Rows from block 3, named by matrix and row number. Each number is 128 + 32 x the weight over its row's rms, rounded and kept within 0 to 255. All counts start at 0. Numbers have three digits each. After the name is the row's rms in percent of the matrix's.
# convs0: reduce pointwise conv (model.blocks.3.convs.0.weight, 192x384x1x1), inputs 77-153
convs0.6 104:114105133150160114117145157114181080089102153138127109142093135032093123157120081090128055131124133137110130166112074201132166133116084129126115113088125075066124116139106090089137134110139061091134115094055127105130126124149120148
convs0.7 107:100082148157065160162109118113106128080148140154077162094131122113101114104093093167141116074137080117036132138093122064166131075162155147090128126128161140137109134065144147130114115146129095158111145114126047114131157051127101166
convs0.8 104:120048079090139168125180096104137087083128117115077145128068143042102126143082081147116139150148116105117134121154157086096129033157145117118115074128110160107115149100111127105142049105130042163135100107155113116145137024141115126
convs0.9 107:105095115124041172122100102110086113079157139119129179060143135088107123101131115159150076060150067086110104134078095077140103108173130157054100127113133095116056106077094175117078107115128065169090141085118133140159133084102094128
convs0.10 103:123101113144043101124066124098185114101086150143138080154104119124110122154087059102104081110112100137092152153120105121110085147070084105156102103109172108122112148087137045058125194146159104136130126110090111119106115076165092191
convs0.11 099:169140102129157091135097105165068154158171099144158119164167061137096137124169192144104105102110104132144101061117095126116090178104182109127112144133127131166155136116109150233097176098129115109133171134146139167078164114109140136
convs0.12 097:205125181132123110152111111106094122158110191158132155136223130115123098076137171158117131086127100112127151111126124120200099141121105095146059164115135127163150118089119116165098186140090114092138123133152116117110162120110119152
convs0.13 103:046114123108131170117143117156108107162150106138072119137081118108104093185118077212080127162083111146109093112099147074144143108118137139120130112149151139136118132136115157127153072130199132217119124162172118119121175064147159087
convs0.14 101:144102072125089169119066156075118094150187131122118148138108204100116164154111057116119145139149101158116147043118151139069126123108152096127168085134100134090116120121130150129133060115094111162105082136115073117125110116094132158
convs0.15 104:105115115134162045149155119120195156096096135099143085140103141112163158097112138048135103085165130039081125120151101155118168159069137136143110123132123129101165142119094023121110155093108075119146143117068208138103067166182064126
convs0.16 098:198100107175107096143120099073150152133118160064134152114163178130147201113104116094110157138165154060093123120156155142143118096094193111128084114113098117147171097102094102112164142069058087090131129104111111120096077163097058127
convs0.17 101:148153200093103129141118155183095133196079133186133131126126074136074065121107114160113139105119097163099127116101132106192081124107147110134133128124196133191119118148135125138099174149153166134120127135217125143122230123138145104
convs0.18 100:143152098167118099125127185105186145127109163067113184135124186105095142140078133117128133093143149099126100073120144205131081173074136140120148118128139117117157136132118087133114121086102129098094094094134149136057093124135117147
convs0.19 106:161128116130139060120148080085157143157113129113101118162071132102136184159065114068104128130117151131140075104136148164070129178043164118100112125136076121118165128129117044143172094103066103074102144129104170162057094156123118119
convs0.20 100:087111139147114073127087099129138140137156140132145083115135117164206083163100073151110123114099096123104158183107147074191177190122049136138097120119130122121159125123111093146134120137215138119137148196120162114130133125121094121
convs0.21 097:148121133065081122116096101115159133137105148116135159096149148152116068088154155176132098065137107091093099158120134118159087125126094168158082102101158068098120081123100134133075097092149113116083140149112106061113119111077063153
convs0.22 102:200142153096122111152122128100111144123167099141170066161148121206174145139184178095113115093152119135133182124157139100133155122156155153154150108118118124141192126101160103148179156138091121113162164171094108138080071173126105110
convs0.23 099:156173137092097197156117176101073123194188108154151108181143057207110123175152168156137119155158144219182166156092118129119120147126116138138192129155153168131134123193170138190126111152161178127145101208113074113129182151071160163
convs0.24 102:121151147141087080107149158079083127144112072158120116079110080117104117116103161099085125093098110144131142141102144103105163117086131128099118116122089095162133145121196117148188148255110123075079068134121109116092135123178113079
convs0.25 098:140159097098139091075162199056131135137118074126128123155050102139090102148131160157104139101081092125091137144133145144054143086118137136137138120112103091157165147141168111120184124213124131103030114158102140045109121115202114096
convs0.26 096:097138178161121101118140127136106168120167137107161110108143109121149090169117121103107123136122143170128176142085126062187171126107103138131132150118161126131144124108134098142114169173112130099084139147178099127125228121176146143
convs0.27 099:093150137142037093094127140103085126123094114158141119095116112123115131108116152117124132103092117151149146118086148076091159113117094126117100087108097089142131122122216116113139147255122113116085103146126112166135129125147118094
convs0.28 100:082096111146114116124096200135183134135093126104084140140092166096143142128107134054217129119108095111089131113107111173121148111106097092127134089119148133112112132094127108096097104127100090112161066063120110153165100096125137209
convs0.29 100:138148111107101138088135162049145148138153128110134143101092141116089137157143161166099159152079118145100158153177119146079188100095144178121118116160119151156142154133174111163159051205137116131053091192087136057099105123197127106
convs0.30 102:128071110117133082069167200130168136159125128106118131135105144093066130142102153112145142140096149107144116126114104196123054141075169121107149127129135137111107097145101058132112046127076111097100114095106138133105124111139157155
convs0.31 102:121094122093140183154090074084062113098127154116116124119132146110127137132170144103160124133143130118084135113115133088098178067154136103106154144138055152101119139063097118141147082093105101141127146121148106098155104117085094078
convs0.32 102:127089094117132135107160210125163114140126106113125120168043126117104146192099135123158121133125136146133129103079113199099061127084155099119200095106124125120103106134121103128087101115064112119093093138109102106108139094150170176
convs0.33 105:119134165120101169142106092134083100114082139120136123130159101150163110123151149118135122109185144150132163163128100092173146077146186098132129134146153169087113157139121118149116113108131126145155162143156072050148157130068119131
convs0.34 102:092080132148054141173092130183133161171117125126140133164162139112130134089131123105136134103152162137127132107116105201162083179133175056145146137115163143131110110126047134121096170045102118080153164077169111097082129114114128157
convs0.35 098:107142084101056173195106128159126119128083131105107129164140146128145125140163143110099157173175158126165124100136117117075087131116163052080131124187130202092095171168091131113071117073120125135191197073200130079120151144066165138
convs0.36 106:131105186120130098139123072132146136158146128145137088080138032150125087120159160093116165094119083146100106172161152094224110098041171119120113089151190157160134124161126085145091135099207168095135109154171154107111195132148092150
convs0.37 106:109109054157121109169144134109129139130133157118126141128131172120152220132049081132124138162162184118132131023166137089087130150121146054167132130133043134113156156117110100128153127131067126067147143141094111153146069125093146123
convs0.38 104:125121102116092108126110159078126147108085176120142142135188241149175237069111106152133082061153101132123160062159099125110150133151098072145104156113073121092149150084124064110139090136088113065154180137099120130119057139094106170
convs0.39 106:226135109071094054104085151136205127145052133135125092103098147075160134102143136016166114124131117072110111136107127094092132104135097079095110165129141129123148123089152086057131116169132081095111106060138134135135138117096083156
convs0.40 096:212095112104086129104091099120146114211130107122119143133151113093085130144181160121091093123134111121139134060092126108137095142130195112080207101112114141102124129143100130151145104128143112171125146142134109163098152144064087126
convs0.41 102:114158150134074135128114110130165160097129090139153094140107120181145137211154176118127156162121099153106169154101152156147172115066121124136116093145188146162151154169133108157086139117178143117109153165163149090075193127149127145
convs0.42 104:129134052102135132131146156090140150145114162131119100156100145125137192154083112100129128189187169122144123030144132089088122111167181061127135112155059142114177138110117080097152104134085107097146122130077129144138066142088138113
convs0.43 102:164115130142141108128102147110175066114118150123150099100129146139148118084140147051167120059155090093073120106135127118115112098113123094122082134136107152092123136039087092071114146085071090099178096047093104109116121144147050156
convs0.44 104:089149101024046169115091110133128132085149087108140071070066118115109095210194165124132146190132139124117168120073145103065170092135074164123146057149130139144141127141110121128082111137151092145105163101147128104088167117124123085
convs0.45 099:093133136081115153124154134148117118199112112132093124178070118099082048187081123137142145161072037151158117104118139103142096154120188153123168073133189121153090139182087163137114109117143168159114103126208146067113213085154193123
convs0.46 105:110140077111131029090100142116114124109096186106148154141170163121129178076101113143140101033176107145104125069153098090114137156127142072134132170121061126119131140094127072169118131157078098081133172133070137175164067163122078170
convs0.47 100:155123131151126108138115129104144131140150224126133148095253069139127052113153151166108142090140107165054109108178150119255095125099134121135108160138147133149064116097136110180089179106133132109139140120125139128114183156131074143
convs0.48 096:158104107134031147148019177112182123135129129130111120137180165168190130071152099131190127138139071114081179104149135126167156112149144133139096113161115173108151149106137155124097132129106135124165125110092124119132117149093075149
convs0.49 095:120115143125077097022153095131110201116140050141172085132138130104127143146087148135094110149093132118125166145132073089136118164101118119208108126062159012176121135099160114129111147155121098113134098115126160195070146110144107090
convs0.50 104:109117128121192084183149137122130111117130125114101070140063101059133128129119040063179109111183155138128107144167133100108173100087145119123121086134116108098124113095119084090162088103138100036143154147114101137156126047134148166
convs0.51 106:095108131140037115170018171135177079123178129147096129167169171181187145111132110083200151103131096129088155115156146147156140114120138076155104099143145171127133138092107096168074142108120145082166138139144065097148151146093124154
convs0.52 103:102116123151220098172116120143114093050135136107136061167108119063160151153145096082162072107179130152110108150142106121124145039102110122128091072097129094058108117102110069102140132103151085070145162160103071113167125094113115174
convs0.53 095:055136139131082106045131141124124232167139106109169134103130090136119104115125172166133141147095143120118170143135107112137133153117155092190130109072125014176115141112129139125102127154135115120096105127122135133117140116141088108
convs0.54 095:136101126156113102050197129132119241135112099115167132124138112111137119131129157133088105151122128121138168125126084114142107175101144083183148128047145000182117124128146155123157126119072101127108125112127144167087145097153115083
convs0.55 093:070124152148085159032157138120090226139129101123196126153166101116129134120122142152116123123089144105116142152169054119141122157136143101189089127050148024177101166089146159117130113150144095175133114112123162149106157133133085093
convs0.56 094:170136114105122115100095060125111124151137159119149189113177136124128119101165161188087104095147080128099128110137124134116082159151121129108051083161175115091119144089129161157137081107089096165162112136102095125103115055105131148
convs0.57 096:082129122113102130029134117128109216176155060128140131111121114109118111130089160133114115151066118103136142149123099110115121157110184138187165099070137009169083138134144131127099124138127102136097108114120126168110130136117115082
convs0.58 103:138138156137255104155120108106122113113125127126103053172065091078120134135091091096155093124153123146108076147169105143145177087100127145128143065113143125110148125156092097104208093118145098032147168147103101106159119078116132110
convs0.59 096:070119129123072117097153134108109254139150116123168116163152111139124130163105137135121087159109150135108179159122076079135154169095145077168146170055143022193117148089148128170135121157126108085116158131118125154102148126107120097
convs0.60 099:106144071113162134171143147095083133143114105179084106144068111145146136120131138086123150118109161130162147137081147107065134157115194167161114154139081124167139181123093129139121136111058152088195138102121199130153068144056161109
convs0.61 100:133142095110152136173137096135093146145184103179089137133087115155131178057130139117076099081155126106128108094125127132100070137112130108136106194119104107146121141150109138112150145143067143045161142088145154135122089124091124074
convs0.62 099:096152101204085087165082123139103136166141155150124110055139156134134097092128123141136103073154124078066121150120120105145182127110184120139079098103151091143106135114113126133104192131117106122159095130115110114121085153108046135
convs0.63 105:159129095085150123141174121164179126117137091116127098195050142122141091236111117154109161213157159173149153099145124152069140100112161181118156083139121128132151137168142092109191133101120141148121139125137135054111162117117170133
convs0.64 103:050121061076128068153160097053155144129111109144137106109125116151195148103090156097111149103141154093099144145174159120107124135080157151171118134155060155132145168119125094137049142135109140076163123115132151131104046168132062143
convs0.65 103:123116110096089112170066107059149164108164123136148107120098169156173177089142168155100160147154108144080167145085162080059162168127097191146132099132077137137144128091098090164041069098159133091140182163121157144093069132116115173
convs0.66 103:147156167133171168123159062156062140100162108166106145146102071115109096104121132146119133115117192114168057150057131099083102166129066150131085178126081135143124141146139174092140171146082152117155144108142170112159083121125168040
convs0.67 103:138136119102162127142107094040152099124178134128151150142112230119120208058157145153147127132210078134145130083095127129054146141151124153101051134117077127096149120136130118121108045147113078128127135145068119155133051109109130152
convs0.68 105:128116161134109161137139085135057153118154114142133107130120091091102061095149148166112132110124142109143099117078135083135118117125127125127098128093136107155086095110076154119107118102112092129119103109160109082130125060125155058
convs0.69 101:073127111117137113181127104125114173128164134141135099136146101176187091127089169116124155111133089133114156099172152086144119152125100170166138142156084146155161171127126105123045140114106178098166168128164186145141104124112120155
convs0.70 102:067118153202160095134157110111109144146113183147130182065214078149156056077075089183085084085108107129112103072163101129214118149089132081129113153117161107112063127106104166155108164119143119146133156113133104090101112118129068116
convs0.71 099:126141128127113144155125146111152117153125109128132111146085178114136235151143109126143120199187126145161135081059112145057146156152108141126108119101068114145148101148129111102119095140126116103134110138101154162101105122123163115
convs0.72 094:087117159140128149069138120103099139117135122134145134153156112180129128135125168108150177130101102129114172129175154112148116126130186136199124127101113098118041158125134120111138134079131133082141132119149056081122144145111112161
convs0.73 102:146105120104164140061158126072101098098132122103157159126108148070103154141088087114163161138125145092129108139129132159135100083147129168164156111134117137108118186126111118068170089095109100125096117089084093065126064130088124114
convs0.74 102:164126155133174147182148161060107120145212075102063077136062112138121148182116107107108095122131179123146142167126085157099106111091090092132185109106148088094150110129166101099173109127114139079176123127132097151126129105069152115
convs0.75 102:057129133135119088134117175088168127102147170145100165100137153115131154076137129184112073085108084123109108136165122071132121130062120177139094129085142089142121144065143089168123155166087107148127139127082142151112129119180113155
convs0.76 099:132138102085104118185072190099112136123118112164098114105103164123079133100093130106103066106137136127135114164103090060103130126110107095171111110094105093164190120107157116115108132150124108090195120116099140158152118105125129124
convs0.77 104:106128128138188066134122159148209122097107131122097130200116118091133133128100160051096099112138102060103085118120119200136103149078119104112116105131162138152134132130050052098142165089079116092107168078096192164091132153151136115
convs0.78 099:113071125099115141111116122102120097116143161047136176086152196104161152104108136147158118070115049109091150126138150138144129103163103186122137105100114108087121152070134125131111099148112090140099134161071084058127053120138064159
convs0.79 098:108091176158171110128104105117175090065207182097152132076133152121153135142135164181109095134164083120097141120157098111178117073099081181120104071106211124141135110091067089150113184097158102113116148172107113132107140101181091140
convs0.80 101:099065159136172097143133095161247140088184153066144098098096133120137130122119143156096153147108122110117128106161139101144094120044125187087100141119180131124137134103074066127101165077149129108108134151133119112083148119198103140
convs0.81 095:041130135125143177088138120168104147053119122117141141177157152150116121165088173117179208139148138113110145084153143131137099127105145132185123164131102113140060173119121127140094149094109143119132134100152130098157144139128129152
convs0.82 100:111143124094097134213112125129166150144183160124111148104139145129104139101162141124072109145091127145141143168099135038133138170064109156132100163140111142186169136102115122158116166104131142082190119132112208183118164132167152127
convs0.83 096:136095161104206109148214100116185093080156106121120097150087125094154136157096128125176116146173179139162093151162101160121111111135101139122124157130139123102168098126074090119138058045144120075140134126136159178186122117117156125
convs0.84 101:066118136132134133182142181143153134141181071126099079121090071126105071137086161147160135123131117139084124094110104084112131110121179132141124114110143109136133124110116121214107120146135122154186140158169119159180184132144142132
convs0.85 100:160094123163113120083128161141181080112107136131150171102114110089107089060109063129119102130098083118137145093081132140140092163160126168110084099142132148090148128141165153117101169157146117133080121108020115120106066127169121168
convs0.86 107:135116070106156101105152104066156122135092122138149094104106122145163141109170176054111126077103142113119180145143142173114180104114168138116132131132075139132142109144126114167163073117128095060114135147108111098078090160133085054
convs0.87 102:136151084107148106151164184116131157159155077139146069172101048124067081132078140121140136115102174098169064102112159137082092119102154113070145111159085153135146117165115119146161090150116144123134127096195140153118109112093192087
convs0.88 099:186164116130130106193175113112112123150177096150092082153121151160126170153102108089112168154119187163211153143102132175113154144100143133121163141175120163141218156236162073149160120149112209088174142136179179148115113163114217114
convs0.89 098:119161135130105145185202146100112132153148051119098091168121099150086132084111112122150128109139148174223148125123146076096136124114248171142161154132113138165121146127173092212110149132105183107177136147175089141137141184108162131
convs0.90 105:110128107130096066145083098146121122085113073146197093070145132182174128125167172126053147102097087152063179140174124154148190119144096112122116110119112130105133141105130121169086117115166118101140137163114145147058141136145080129
convs0.91 102:112111126173127094126081109192098111127108135109176157110229173101165164163119135129064138124149129098058153134155124175199154126127130061135079133113152137141069106099091126189074165094129094141132110177115116111109176147124084139
convs0.92 102:179089092130179129098182115068150104114062151122118183149116135120145150045095074133119091130093136128167111072138125155130107157148134167132073111091063106065168094151138158077152110122103098138142134102099086122128072126119143101
convs0.93 097:131161135093092132194108139131091132142137118121135132099138177222128146087090135129145200116128107186140178102132167106122165111116216182136169131160099161158141165127205115190088092149110205105146142140140145109143141214101113138
convs0.94 099:110130131089095126188136131133091131089195092142130138100121169196173119124089113120128188103117107157095164133139135100136149141150111175154167102136097138116170152145154078111121116128107201138159136095163155138151108123122127138
convs0.95 103:138108088153154086130113117133109109120117090103171124129115146170179160128144133122096130080136091156110190135148121196108205156118099131129122109113084130091159124131141132193109091113129114064146132192058131097093125154121099153
convs0.96 100:053144120105114140148125132153145150128115099191092074128090104160093144128120131125097114104170127136169161129148136157135175105187139086155126120120138125143132103144143110110113088113162133087173105106153099133132131152083124136
convs0.97 092:143100124135136099104130129128128085109109114074120098135109117090113100102128132083183083061115085114103117150091083128101133099131104145065150102075082056090108069078115124129159109126103094127056100114091069128133123088100080131
convs0.98 107:127128129121092098143113162101130150174147109128079134162088118121093109103088126112168151107068081121127061107105138076121071163062153155116191116142160142128109132148133145141133106130132147051091146109102112133138121123121159183
convs0.99 102:041142132138150138176103072160098140096121124173123070121098118137086155154144148095117128135187157104144173122127145126128175073176154071144109143123125122137120121137107070095103110038169136099172121116171110096166160153078109119
convs0.100 094:152121101138123107127108159075127144125093102106122115137101151075109147123108169098197077066100096133080145138125109124090140113100104096084141053094127067113136144093121144159152131152067091104133106089069088150171118057128103172
convs0.101 101:083139094115137135140123129140131141179133092199075095139073087161106124115112085146093100101120119174164159098118127173126196138111136080134139137146117151126111136176142101138106102118165133069180126136155101137115128122054149128
convs0.102 102:190113120121095082094121164101151135187131151094152177141146143117084103113099142141113124103111082091125065107142105160150000171083145165137130106116149124125150141151076136136155130165093139148101139083118143121065123109136117123
convs0.103 104:137149117089174072138135143165125152127144121081130134197110155088100136156114158098134127110072131109088079111133129139110122158077102145086132098132145127162186143147094131150140117135081121072096138093126161197113136127144143120
convs0.104 103:113153157139106076103116097160117128159089108242149118127091107149100133126086154111107131089153086151122150117105141166139181134177133074112089115143169144135099133157182127102085127138166119130144133135153131057134180101107138127
convs0.105 103:131151130138120069144144138170179149144048123205113095137102105131081138086098107092110129116192156137157175117091158156100176133167138076151096144137081115175124117138141109122129121128151104096158079100136139129130117139106130129
convs0.106 103:101111143112141115127134078129097151133091112220134092108081086127095120142108133093129130119140159114145157153133116125114181107170148072156034117098134106134135101142141116045163109110182123118147118083161123083156164095116098116
convs0.107 099:083147109115128116099128127122138118157134113228149146053078100149068130136078148118124119119074137145157132105131126137075195089133144094123112110142157149130119121131173154125088094143152119101122088140147133087148129115110123127
convs0.108 096:089138147113146093166177099116129186120127145132087128162148175159132121146130143154125137145147142105102142151186106143131100142147132107077135188157140192144054255140125108142185158126136150121199211150143138126124105111139137120
convs0.109 096:079140169134144123181126124150146199164126127126093122169123144136141162095137160120118148124139102135098155115093132187135151138113181127074127166150139163134064191141141173138158124103173113113145211136140111080121132155129128109
convs0.110 096:102092113153119148103115096105096164145128123148187155120132137122148149129127158098142161140142135133131140101170148101129137110082114114194144078127111093119166006116115149140122088110128098141097059148116143132113106146135083134
convs0.111 054:123111119155095152098097109109149128070094139080174115094121144107136083144156172124163079065128095111039115156118091140113137116142105159049089103114128115108123108062065137127106142067125064154082137124071126098158106066125046141
convs0.112 098:124135121151111097137120114140081186138122118114089091153148122156134128153148152129091118125134094113095122138154086154133120136165162109035124181148166175127037244134128116153141162095146143132176207132157107064083145122113132138
convs0.113 096:083119150153196100122174133124142130141139165099070109134131094084079142140124139118058138125157139114136096160184146193161127134078135144091117182124167146125089181158092113128157144072113162108176175127140117101105166149162158120
convs0.114 089:134141153163091125103096102129087191163102136108157144105196076125116071197172185135130109102096108116082157153091151154198148159155096129137106137096170121129088101115094172164122120095154097141077188127111113098127160107109096109
convs0.115 103:125134162129072176124094117150053104155129091121130105106057082118155098153147119083184105118082080165116157183090139107127182141137181166103173122112099120147113115140129145161099102165135119085098123135089145122160143147074089123
convs0.116 098:063151133146100130143148114121111170166119103139081107149143115129147153125095138118078146142103116122122138132135104172157145162087188138070122160146133177130075240168125126129129156099137138100184199111168129062081150143136126106
convs0.117 099:063095107134120146129133118114077171128088130151178175130117129125143141114122162095151150124112154128173141127149128134114124134114115108176102096143097105134175015125107156118118098099116101149106049108133166160137111120129136120
convs0.118 096:117206117101143113117137104107131132102150176143111159174125145156192118107109134160145116140103140166108125141161066122138153125132161140062112150167096185102105255165178161124203116146108127099197167143158132092138096109120114155
convs0.119 097:117164119121118104142138082156121182138121154119076150143138135158142127144137155134124135147146086120109163106156075117111120135180160119050134176150120171125061253149130150139149124103136143147161210129150146080100127130120134107
convs0.120 096:148123140129144154133083054128103137103158084104164096115182142170192219183090116145118133161142092139099143149079163120138147173092123112139103148148162155108173152139108177155107163116160138150143143138069144135108116207087071150
convs0.121 094:136085137132107100131150125139160060127159124139165133112143101133134142168122171131120255157099141124139149148136255116150127125096115108111129097183160203122059014105143145123105165074133116079054021096155132110094133158133143089
convs0.122 101:147137166150013144155130154079092145111190102115111083155158093202134128159160147146132079119099138185141161099158079066125114108156142148152178102089140102125176156079168104152068108125128168109136139169151112153091148126095146160
convs0.123 095:165121145113106180130155117094106108117142093100131135149123134194179176227145150144114129184118155205179166176087146170117150144100082094111177075155125175101145136161151155108133047106145145101107092163117134118103128149115185173
convs0.124 105:108126110100140077126134160155081122099104110146150120137069031078097061139105126120127129115134121106119073103141120138140134129134149164114092119131143135127059142114081116141114138109065095081146117091155073111134132067150101089
convs0.125 101:125136124096095099140127157110115192131096118171081080164105121124135121118121150129125048104061155132103104129178019073110146134100153114152091124072097046173188183115122101124052082132095126102173149130147154185126097077134121093
convs0.126 095:140103107117131147129131155111181069125125122152175148112130100129132134159135161137111236157086104163143162105153254183107140116122113082090124091185128212097063015096164135106086124086109095108010063100152111103082128140128149069
convs0.127 092:135093102142195144091116083111178130100157159148136160127137178112130162128156112105138109134157118071115069131181112137124117102143119134105104170110107110142109084109103097134105122093087117102098137167126112122131103146172114081
convs0.128 100:127140206148077128140075123138082124165143082155134088161151089151096067131167165139107124100104091159083152116134115034140173149127138133160161130105185124159114132097158115226063155159163154117165181176164103092080194126127139154
convs0.129 096:117110155101107164152126136122072073135173109134176141108178094154164111148157171191083224112120102170125169115140255116139144115152130108100128098149147183089036056087157147148151148086099111144031129120121106094108122145100125126
convs0.130 098:135100120103136154137178094034133102146153111092117133037150103171103169174121170117076176121091140167188133168160195176129091117099122084067166118136130173128095067129149138122130114092077152124069118140145098098075107151135155098
convs0.131 102:132151090094120116135068130163146085123126107144122079152010112069119122148131090133134097147141147124089133123063134110082171094141106131102118103112090105121132137114130101061154141148107080104141094103140104137129102123125082133
convs0.132 102:101130112135134068146123125158202130090102093108170100119103098129157130126079117065165137137138167143112161145080130120121095143099102111124070080120108126130144137109139084108064135160137120072142108123134126156191128154136062207
convs0.133 096:093091102109088192081093159106112132131112151114129167132148159134126139127120110255072135130198073116116109036122102117128087132155141107107153069113128126094091127131125171112108113128141104225106129104123107116128141103099136110
convs0.134 104:088131098131154066133128150156126119090118134154174095137182052122131102166113131087158136127122154150070127168165118133180124099142064071129065109123148135130113132061107058124104157121137093125172117103141147145166135139176075191
convs0.135 104:091177096144143046125087156135115122110088116174146102139149067153131119138137144104066178133159108130083100107141147181166118137073165106150119123158146157150126142115124057150091193117096147132148118117162172123049114199165090135
convs0.136 101:156114203121163120100134074107088111129153154117172125100122051123128057112133125120179135093094134164101133151126150083155179134142126139098133136159116157086097108140157109141162055146132093094121092162117139103164149136095131106
convs0.137 101:105097118114109180093101139166117126098130109102149159122134148135127141120126115248066114152195135125097086057042098102103130139158139113107150084120125124113101138125105198114113107117123108221116151113111109113132139102137143089
convs0.138 103:207156139095142103114166138102078109122151073138142059128073078152133099132216218077109121102106104126145135108087131110099123117142143154129144112108084125132166129155144089164139131148083145094102110154161087082092160127149147106
convs0.139 102:085177088129157060131128163147161122129119102174138106155100064169135116149148165140034169124176091147113153112125152215143123145048182135129149112159143144152164136162105078146096176116118168133126123156190170099036118189208111141
convs0.140 102:065150096098129104120138187139151129154118124168146058146060076151106093171139165135064166131139046136106178131132160218125120122083156141132186112146148132172124146184083089109082139123116171099124106131207145076055132152172122135
convs0.141 102:129152186133117024136113150138075131088095153138163127124176061132110069158170161085141168125140095131078124172137135124189137106142131102134095136147212135154090140080101064155103166111141136126150140103175146111081190138144103164
convs0.142 102:115200125129164059131104134144115133133116132196119161121138062172117101092168172120000195127168112133120113077131141162153129127074174144153115151156124155153147141138130102165111208127087177115131120136170162101016119191185133097
convs0.143 103:160183103115132051148058070117079118151121071166131139159108103178169086096160176128126204144223083138093129067087166059117142133127195162156128145156069151135146142159118111171115131126136159159132163188142170121133114176127107137
convs0.144 102:055129125118146156161130141158038121128201102149155082211150096200210147153151152172115135130174116192124158114108122071114153164079138139139200115134128151138168170147131089204052134105116157118183170169163160183116131164100176171
convs0.145 100:091105197072074137149219120110103137102138063129143090131125023164099100190122120128121113138133197175162127251147122144113114109118130130115165147141143130136125142131162095089129094145119151150138158132179103141136130085137167176
convs0.146 104:168087089109113140140119127057128070079133149112120165104101160082128154093128118117147120133135098094102119078135137153069092106125131114105078092109108128106133112111098137052132054083142085157140108132128096119146113099069092114
convs0.147 106:158082138138127169133141158136160108061158185143107173157113151070086157099079057150162136114105114142086090129168109120140060069113184110106105085138163157076100111041104174083151128082128087110117125126134060137160157029110127134
convs0.148 107:132118129106164125134124132139058146113173092143139049181157098180206158161138142123092122121129149170118146129108129069109144178078052110154161135125098131153160144092148077175096151119114122105166145140136132181085131138137175135
convs0.149 103:106130107073117147127161081161110113127152094116133072106037110125154146154083117129122143183124193089124114160069115106075162167083064124133153133128105113136196122171139127108139110109114118138142119072133177202143098148126146065
convs0.150 106:106102127141119145137101143119106130110110090117146034066099095120121122182007133083132122169131146097059098171127126150149130115094099061148142099121163115140117139106107049071110174110166123119118145062127118111134149095132089149
convs0.151 106:103090140120121103124151161123112125149132242121117209129188097064078114090094098162090131120124066112091080118184135094185086118079173085113101114127153140127082115085123172190123103140137077127128102118139082119114150083118119113
convs0.152 103:096124135146172086116115133170052131084118094112165056150143121184253147152168147126119136103169102160072118137128138077136182163107127141141157128131160172111159142119151096193105120106124093150142173130105166172103124176113118118
convs0.153 104:105142118083180170136125148123052084170203107116131103178127095146182193127129137187111127147145129162169169112068125034114178149071163120145155128124128146115157158141125137198121127129156103135165161189111129180113145172091172186
convs0.154 100:117075102078134096130164144104117150125095135128125136163161069084103062164127128145107139110088134097107094125194140134168076109074127125134069163122113129125102139095131119123133085127118088126136120112168098079101126051120113121
convs0.155 104:153108080137062125086146138095176090100136123108091189079105166063059149087100092159112102124162122104178120099078123140089080136156159133110035132127135125084142118145126151050118121129159120188136086135091115132129086128137120128
convs0.156 104:160130026099106124119148080075154139096099090153144119134055219131125211081141137140116127151146144093134159093100135145047145133157132112133116122133082136123183143147137106093180077124077100130132141149087142148096043122145119141
convs0.157 103:100112074102110142142086076089123149135149036139126082177042136114139164112103115148112107192181118115129132089055131110055148165129095135108140135132074123128121115143101110120105074143103105138134128136112122152104108109106157097
convs0.158 104:158131079096135157127097137198191103175128135153148123143089076114143081178062121107074146152125105101126095111163137140124115136100172107146141085133149130112133110120089083099137135109191124123119116098151130136073164129131111124
convs0.159 038:117109075110092132125116149077123075063130091102080096132098143074091118179131142134141087126124155090069109122095125137070117092119104128115106067075101079070117082068092132097113080106141067140120091112109055120142108069085095121
convs0.160 099:131126109127174144145136158165122146129084060144145084255089101139123071190129167120103137188179155143104078119075146165119144133080067079116165135146209137118152116155126123103165131135159134132116155112166123111118141125127138141
convs0.161 099:145086092116080100104151101076106111120150135130135145104092214110138235068085078141127133111131121102158153042148117093092088106157190118116092109103070130108121144089145101083114085141050097100133131142124106115158099123087122123
convs0.162 106:158138001068135127120159102098133138161107127145148117121070078134113068142089124103090124221101164092141146068161138126120139118107185132129157096135062136130167137144127088133183138122111110072115117142119114126076088126097091107
convs0.163 102:117106107162120147122072120086093138113156243122139187139255242118133165094068124169126138063153109125097163056146132118111109113141113109123074146131050146120048129069105117131103155135094097131141147136098117118159072155121110171
convs0.164 102:103132245200192113126138144167122131111134213151129151156187126123096108113087109168130108085094082141094108161133138119255085100091110100130104156133245120134146119121128150127114177124112131149124146078169148142132182111129129125
convs0.165 102:130102144162080154142074098049051144139134165179134169149192196100123113104107101188112119106139117113098116044128138121134099132146061099139077153123116136155041144069127155130080147119155099147154131120133079111179091091050127130
convs0.166 099:100148086082175118145114152133098128158130090154126111154050069143143084218089113095123150193140174165115126172133130121124208126083132109152145116139178129135132125123148099130155118151183131136140133163161119124138145110150164142
convs0.167 099:170164036116134201133136144155142129129173097115134087178074120128126076209112149132124122255098196128138137112087142146059149131097063164131182137124062135121189137169099119077172148132140124103111115140114111115087114119125145139
convs0.168 109:121102138091191176117159166113087126139138145140075137159120115037091108169081084186095141141107127107105115106199129118138127097074135090114145108130135130112129127124094129140200097115141094154129153131156031071122134037087125125
convs0.169 097:105117131112125150121120127074072166156100137175137175128107133099109155087089078124112120106119064120100078083156101114130117113079154085112108126158118145147127157128097170146114147111083073106118111113135114099144096095102101082
convs0.170 103:139092068144072106157095168138166133104094101133146082131153127128181136178145123150137132137138138087087175117106147194156132161123095083126121102140129148130175125109057110088118116093125128124164171130132134174131115106110123174
convs0.171 102:148122103098059150078105092133145066096132107112151142067117159135103106133154139148143121104097062107113140136110123103119119147173118188116173127120084112128089096087109135137081082097144129159095111142148119046138084124125062135
convs0.172 105:063073116086153102157172114137169134119172112139074158131099089068110123078110109131119148096117083097125097078187154086116096099117127101115100135141108128147096126105066131128120102128106108091129133092147139182125149064156137114